config = dict(
    spec_augment=False,
    encoder_activation='relu',
    encoder_kernel_size=5,
    decoder_inner_norm=False,
    max_precond_dim=1536,
)
Rows from block 3 of the text decoder of a small encoder-decoder audio transcriber, named by matrix and row number. Rows with one number belong to one neuron. Each number is 500 + 50 x the weight over its row's rms, rounded and kept within 0 to 999. All counts start at 0. Numbers have three digits each.
After each neuron's rows are labels from the 100 texts, of 14976, where the neuron reaches its largest size: "tokens" is the input token at the peak. Only what is clearly more common there than usual is listed. The data: short made-up English sentences, spoken by a formant synthesiser in many voices.
# gate: MLP gate (decoder.blocks.3.mlp.gate.weight, 384x192), inputs 96-191
# fc1: MLP up (decoder.blocks.3.mlp.fc1.weight, 384x192), inputs 96-191
# fc2: MLP down (decoder.blocks.3.mlp.fc2.weight, 192x384, transposed), outputs 96-191

gate.313:532498549491500567566520558514554554507608501579494525454492444542574465420414537415492523526522423513544488583528546520583468506500390526501533609499494502535589460450506518492523451503539540555355565470530465632500526426475534470432451454473563512527415421553517507469504481505516528514
fc1.313:466593567521495508497488550583463540407497558616507532462510425541507469326521541479496474581527466642403576510517554502570510418556493445436517546576531568615515551455574529539630496446583429501432574510519509514458488479530449489494497496490519475564456449485450466583520439523605526476
fc2.313:523498467446433350514531492501453532410498476522459494562565458484550425525521552522536550432513485491418608547505586569545441496476481550499559460466448478545422603562572496389521495482458515468502544466484504451544486481434480468535441624520466581510455452515516531536526438508457470602
tokens: "t"

gate.297:431540502435507510482620422515433475478460431534510534594428544601498512421536568450461504605476545538417480503503581451555476428484511375533537474478485478477457503510471590485514548488430435462480491458512593572464483542456492473647496520617439496474494493556530514495422603548549485453
fc1.297:481503486469508497493483449474520522473486562526504507463420390490500455492538545433486507413578407588466533538508551534548487440447465532377532541389478501410495432607443484487564566540463468409597531524487530521463428426507531473589543510572483524454522536474414488430465470537582466476
fc2.297:521544444511536597596405523480487601533412435472449504544513483489524534511522419489562512472496512491485510520500512513515529474433589523464543599575381477627460402497556525525496474528484524455497553558523461596545488559449518513563518544491538518642441500519459434553450413532502454509
tokens: "t"; "u"

gate.326:420513462509421540549457504463528381558487544485591520499514459459469501535486540525546560574516499492571546496537444501543499521557410482505495494488464486408461487405473428472449555519463496663541537456533502479516442585441497524527459536433538447559544559423484528478456555532483396355
fc1.326:569456499490575480522576477507556592546475498518455586540497570452440534404510590441433542506494483524454524495496496392407549449608496476443514444428496410415411593534477574499454469503532462454466522572499514460543488595510491478534518584505541513452446571549491459482464486582431476604
fc2.326:516514576416513551426461604484439514477532503457565526570471504579553484502561482529456550482582542448466534479488526565500537453555609577515440470576445500551508379399433507600540422488489557461543540476610482526410493587504430523500577473566577470428538456552567514520528444492472591511
tokens: "t"

gate.220:497514550468417537466470495498448538454469424454477517496492479518493528473469523454536545487448539470501516422410543531574466522454493480438478461544523469466467513487516428512470484557519511545452467518395575432474417463564491505495519513554457580559500484404530515516406461525462525520
fc1.220:518513536485488437483574507403526449511494511445413519540535555506488493553478407395486498536433583442565491514425485512495464484427509463571579566450523497448462455517567534444544470433527473614405507406465526584451487514428409558454465434377498466530460532543442462542493509476477458433
fc2.220:514537404458471516566375529479467472485467556564526542502419481483558521449521503487453532443532400624541557382552450471478535546500503530567478513516428430428488500587430508478498464454558488598482539547510523501472551466509621549508542460570459425483507484514505444437497500545465519433
tokens: "t"; " "; "b"

gate.264:437560552515582483513539429489522415553482547510451553467536528498538426387537530513484402514526486531435453477527446540507488510486488483533493460479482515472471551456517387584491530446511480547505503552444522424484511424603551492484492488487525434508529451466496587523433423485495534503
fc1.264:509403623444472511482498516446561538492470530514492488510542498518558471508516560422480455473630479451555480498485559551476499497543450452446582516434486518452463584521469488547463521542368580384569592484435498560429462425451529468450487506452461479539393444497562561482493519514530561535
fc2.264:453411356515592524512555544488581443550546497506403470521503487449530578521524442454417459450470472588480545509561474457493503502495523514538488566532441530584534552461517421500500512550464509567467457547525565576524518562513373489448503498542542562502557473654446434463403476366533542447
tokens: "i"

gate.335:466543453373499444530409503491514492562497448471410460593540460520583451538517507505576507489518480556510429581518426515517462494489517500447429553547433509508569566425491483560514404531511480554446450433475444456505545429534453465519373488491456508461501518516446532477631437545487544533
fc1.335:428484512443520551575452518533505488561427519603469517540459561540431491563439501469549442508497612497538503530517385496540550478452483423571503477499463420485493531499398559516486523450581664420489426514429463499574506483540558485577531582503485551555577544493519357570589580558516445478
fc2.335:437479505465483615544505460427557402432536509506486593456464567528560532557532566505546633502461478479509513516526533472531498563499528581478453485425545510477571504544563549388512474484475434499448495459480525450517520484457516586583472485456428515535445430546426448397506459483583482475
tokens: "o"

gate.18:507609478456446493476547470429601505581407579545448530472444386554535497440500559497427390514513455494538477554512489536448497619400491490473542456521451436463545540447458458544456507559535478450546528499521570491527493468512564427401472434480458470542517491437443498489502414456529421582
fc1.18:479659549484531477460551492467590464615429580504470492515405492545527566476501513463443397570434454543635525429523527560543507494430506432554430522543488419437528463497431437466502483556485496535530603534556480444474509483515585448456444487448476455503535444480486508521515427545521485607
fc2.18:555417508614428476469549434536483563553511506487443525449556468502592524463495405587451498553486532522541469500493441509506496464543503551485424449578509533417581608513586529474497430522440614503504457497398489549474492388489525537445498503499481484534468584542456568544479484505434501681
tokens: " "

gate.240:502555478501534542461603456500452481512593480456501546557573415481625475570494525476496480432425506440500511498544547583489527566462573475476582540490521440440472505470524551527530491488527428494484467510484524481480403502503410495467435493422553636518491446486471603388490465479506456492
fc1.240:483475502488509513510497477541521606505559412565510546493555492536553388532564637494522545489508523497541532512576483552623494471482490488518517437493475520449521488398454489572582505502456515450574565535468573470496497430481455450499504500481564601429554428533444592462545457530563530489
fc2.240:559398488488530507433504482588507562520541493504602470518406540436541491610439510535498494522551546607489455476578460442511461419545533562413540442529434527445492504506603441556550525483533526478586494522548573463519474494413430428526527536433469479459532485530598492570455514473478485480
tokens: "i"

gate.86:533530481451494543513601473448453434485478481475567419449418576502569544488483564515508469541386504526520507425544549479579479537536491515591471485584526611386486500460398568459495421475523586516529574443509540473601541436430488496629462500509561449430602597452460468485485503433498508444
fc1.86:450547476471479500456519444468446518447526554536463547645478398522474455457564421538467418518607474529562513471539490462467459447564477505541485449502563579513547471354447601466497473569483436608500462581478520541483454536391490539458489483480460431523342481442500514452513530526471493533
fc2.86:466454498504427564488470547407500554427466490503482431550473488435544532577484517579437438443447598410543449514531537438495506507531461497425537586565532532398459559530486496453525494468533530492442444503520497509445468432514531399465506535493567500414489452465461552511487476465564418572
tokens: "n"; "h"

gate.267:464473456454561349603531513584514483423409537459502542540543544494525522468462471513445494427580483510507519489457543468538454554462537453503556513453574500486386532437418554494501537546505442503469482414466479407448445406424542510496508563581479484442517508467554468524551405510567428570
fc1.267:423492461427528534538523478483553493554484518580499566464506537496490496509566446540489516456476502391516437423537446590467512474538491515426465555441467506526497583498535534554542425602540479558556552566521471459529549399372370498578484466485523499559495481485492518559468514463401473471
fc2.267:499532490498436486462579483503478441576430441525408480492464545537514520421554419505474541527564528467494468442577456522525468493528479489500604532474469404580450570428531496518533596513458447480503500407525504510527494534553400540585521547524565358528527446442526434525516429564420585476
tokens: "i"

gate.125:517494478494514550530470496514586493465552382531525406545497511450494485510516532487432516496500517514549560446579517433512516451448405493523489507538472489498438483414561522550504532606513437565572457630486482560482499547477487574528522464456563570541524410451507560506632459481486601528
fc1.125:516441495500519535558594525475450549516559501530435369512542501475576466412474511494491484480618547554501520580503441479385549545456479514481499538470548506487413577528422576509422549504438525473562503547425581513442497526439547471531491444563506515435468435424533473533616450561541540576
fc2.125:534438473475464548494418502467592460452504609478482486440443486494446507523626455511579663553491514458493465479565512554469462431469494495453477546406526528416465589570479521532460502511480537476464530482576511386525458439535476573472435521477523510473597486478512449449518496477479493485
tokens: "o"

gate.48:567548476474446524543487408378542456495473457573501457552501484447520573496575426410468468431536440421482474551524544555473544487441535529486562331511468486467531602490501453519506542529488606531438573553428415554533508418468456519548473415458518497526510514421455507441543495547486465478
fc1.48:485494438504525548485454443497533449507480556558511603536556579523487579513655457512493446525429434410523407512421525503478533544497458538618531426498539493561509494551495467471482539594526536504355468427505477492472523459517559541551522436504496448507557493420435458467443478513420524477
fc2.48:499409522537510432480480520506483562464579459435498418475540497492463497492600498538563478512466519472462514491531565415519536496561458483537608623518452453466468446509522514572548471503444509449539438600490561476465505437570515475389527503493504489369520516512549468511590453463561421432
tokens: "n"; "s"

gate.217:520512542514559502476428449466462495544512490520511525616488464440357514452492428513384495474445513507459567445505541562481493486435468498459520517528557521497443564541508559516515512538415580517518501396459551451504466585513465463558467527503599483533571520510462609433483493421530455556
fc1.217:478407438493503497514498463478524572468522577520547570529525565458462537577535534495462554489586463412509448489441553631454517460431533467568448439457520553495530545487535540507473580492408428465537402521538462457493456582507483487515520529455457414421558538457459575486543609512479476519
fc2.217:568541525446577591647552458539520564527504549542507553520475543562449455458422463478496371503489500519512534457536483466615539467533483523502481473500520515467551578460409478531408502536437554636458499479446562511512450557504527530477384574499502446435560500384515523460485475501431482608
tokens: "i"; "u"

gate.352:425440505502507517574545492540511470535495427441524545467464549473508463451597537571546443428492451608481458513504445487485632540543467573521398572442429425564515495488491512528554396535519488534494452553521409479415587521509493523496415463506527446532401501551499510513425498564472537530
fc1.352:483617488450517545394460529443518557469492492513519517345431510520520511551478530517582569555520500450461517514423496573519566508441485584466475447518468562455534550528426470434482424559549559546507511453565498450480577510531554532551581469459558415572554457518434473433471609517471491482
fc2.352:527552515456468500559523557464523540458465523586427573571461443461445504460527534494449482519525594536433407575429499522543495483555575477535523526480467507561503351435498461455511505495443425531505507537570458475509486557464560406473484583449455575395529496504493540393551469558525480582
tokens: "o"; "a"

gate.99:499536485536433560472483565546538473460452527493447422525537555484450491576442595450585521539446595463466487556497451524499450501526441510458501596511436514492506450544562477521560487466466477423512471545492439447524510530583498498542495479443465490476546465512454493430443568502461446508
fc1.99:533525524525579425519564454547484546443583489468574420410526500560437590464490507532483521432485489590517565453575519513533529549435556504498513510491567554477598518458509506587431499499506491510458442445527572558481513517485450527588534534578597517540514448551531497514522534449480583521
fc2.99:543514585530475536533557488468580482549573607454537547426498452466593518497524504501579515446416515487518459452560505421496539536509390524408497546417476487463503442527578455484483521453451452532561501553488566423528569566491461543474550528504480502483523527513586467561519434570478568489
tokens: "h"

gate.157:535490528458566525500507535536424586560498440529625511366502605501557562544514533540391474495501495521480439474393511574451454515494409463522515483486559507577443515522474532509505505527551538515516470528496463540513485510479537503500485382484567439465522519424556467461476513465554474514
fc1.157:461524466526459486509525513485566434511466483481413444550381466529366543450530495473548459508476592493508525494590472494501624413434531446570470564521447475436570509364526499471459501443483450451543513388438479466526558465472475445566529594490472469567515424552513530447481425545462496561
fc2.157:514459468499474520480449528514544535522415396590479543476514536544543443505543510489467487374524510443565400473452427484477582604513480444495411447613505440538565527577503495469522592609436501493431536490640515475530479477487493481479442513497492379453595541479520512517509441596444411556
tokens: " "

gate.164:414417451464463575489495438484455464603494496577510628438436471498477408555535581571624546438535494502521543562535492522481418491486474503487492566479457479486476386501582506498465471580418598483539496475388475496467487523466503505402508526490581594521491517420508543529498549442480549500
fc1.164:573420573464393474370529528562500493506456491473494441464496489487525507523427520587490517434450466457461514455530489551462576445508510534428489523471444532539563476620426470485508510412503555390500598520537565432559375459544459435417485564478492472487589530507458478507536413440473458594
fc2.164:569514470589511535516499498451525523432574492587504523467512563579451475545396494454461554472427528429451435445490540523469436417490554516487536487467563545538400633490422542565520514493606418510541546488431449459378477403506533497499429502483512530552479508398497525460553474436560536561
tokens: "o"

gate.376:424626514511518461547563626514473442584371545423492368572603528414449508465485403458506470499480525512599483498523519468523521448509451512491489548456534454517498501510480423478429504481650480466482500470508469547485406489451517436529589575487480544470517474504429452490448529554501487466
fc1.376:541547485471481523526515550528594499499407574448473446507545504474493441458632522498541622523512555440529451425563422490504493450534462470551556543493455553412483563518467505493474508526505388592474462491508466430500535486548423583580585467637569514594480520476505612434491525449536511483
fc2.376:475413525426490580453407524473497603436423473571533507500518515522649564543468571459478473477446442483553480566547472523590451440510542527461527453485538523564440552442404479416566573398431479608450486487471453528566452549521485477375432489452604503539517566540572373500467547481432508420
tokens: "n"

gate.343:473503548523498542441509472525499489523565432534530554464449477399565597471449371529467530488491453536435425502427560534471437548564422467504532523451538584538436410575577462531562422518497430540585489484507543569547583496545434532495518515495521472588533453515466572450523483438549508461
fc1.343:592476444451382511541509537495477509504477593487531452488525457594470483480552541586502535498492539519539466538445524484494570513486447491475457468573500406486502504472478445473482495523496590466585540503440556430486419566420569431495505503463473533407503635435600468532537455551451438473
fc2.343:523457429440431561411593457477475527501529573582502435483479577506540485539469539464455474478571518483490495607592488490637475529619529535479441455525488505448483527535505559535444421392466548523525436541508526578468459487539522467554446442509481477531491495527582516395504542504438492621
tokens: "t"; "p"; "n"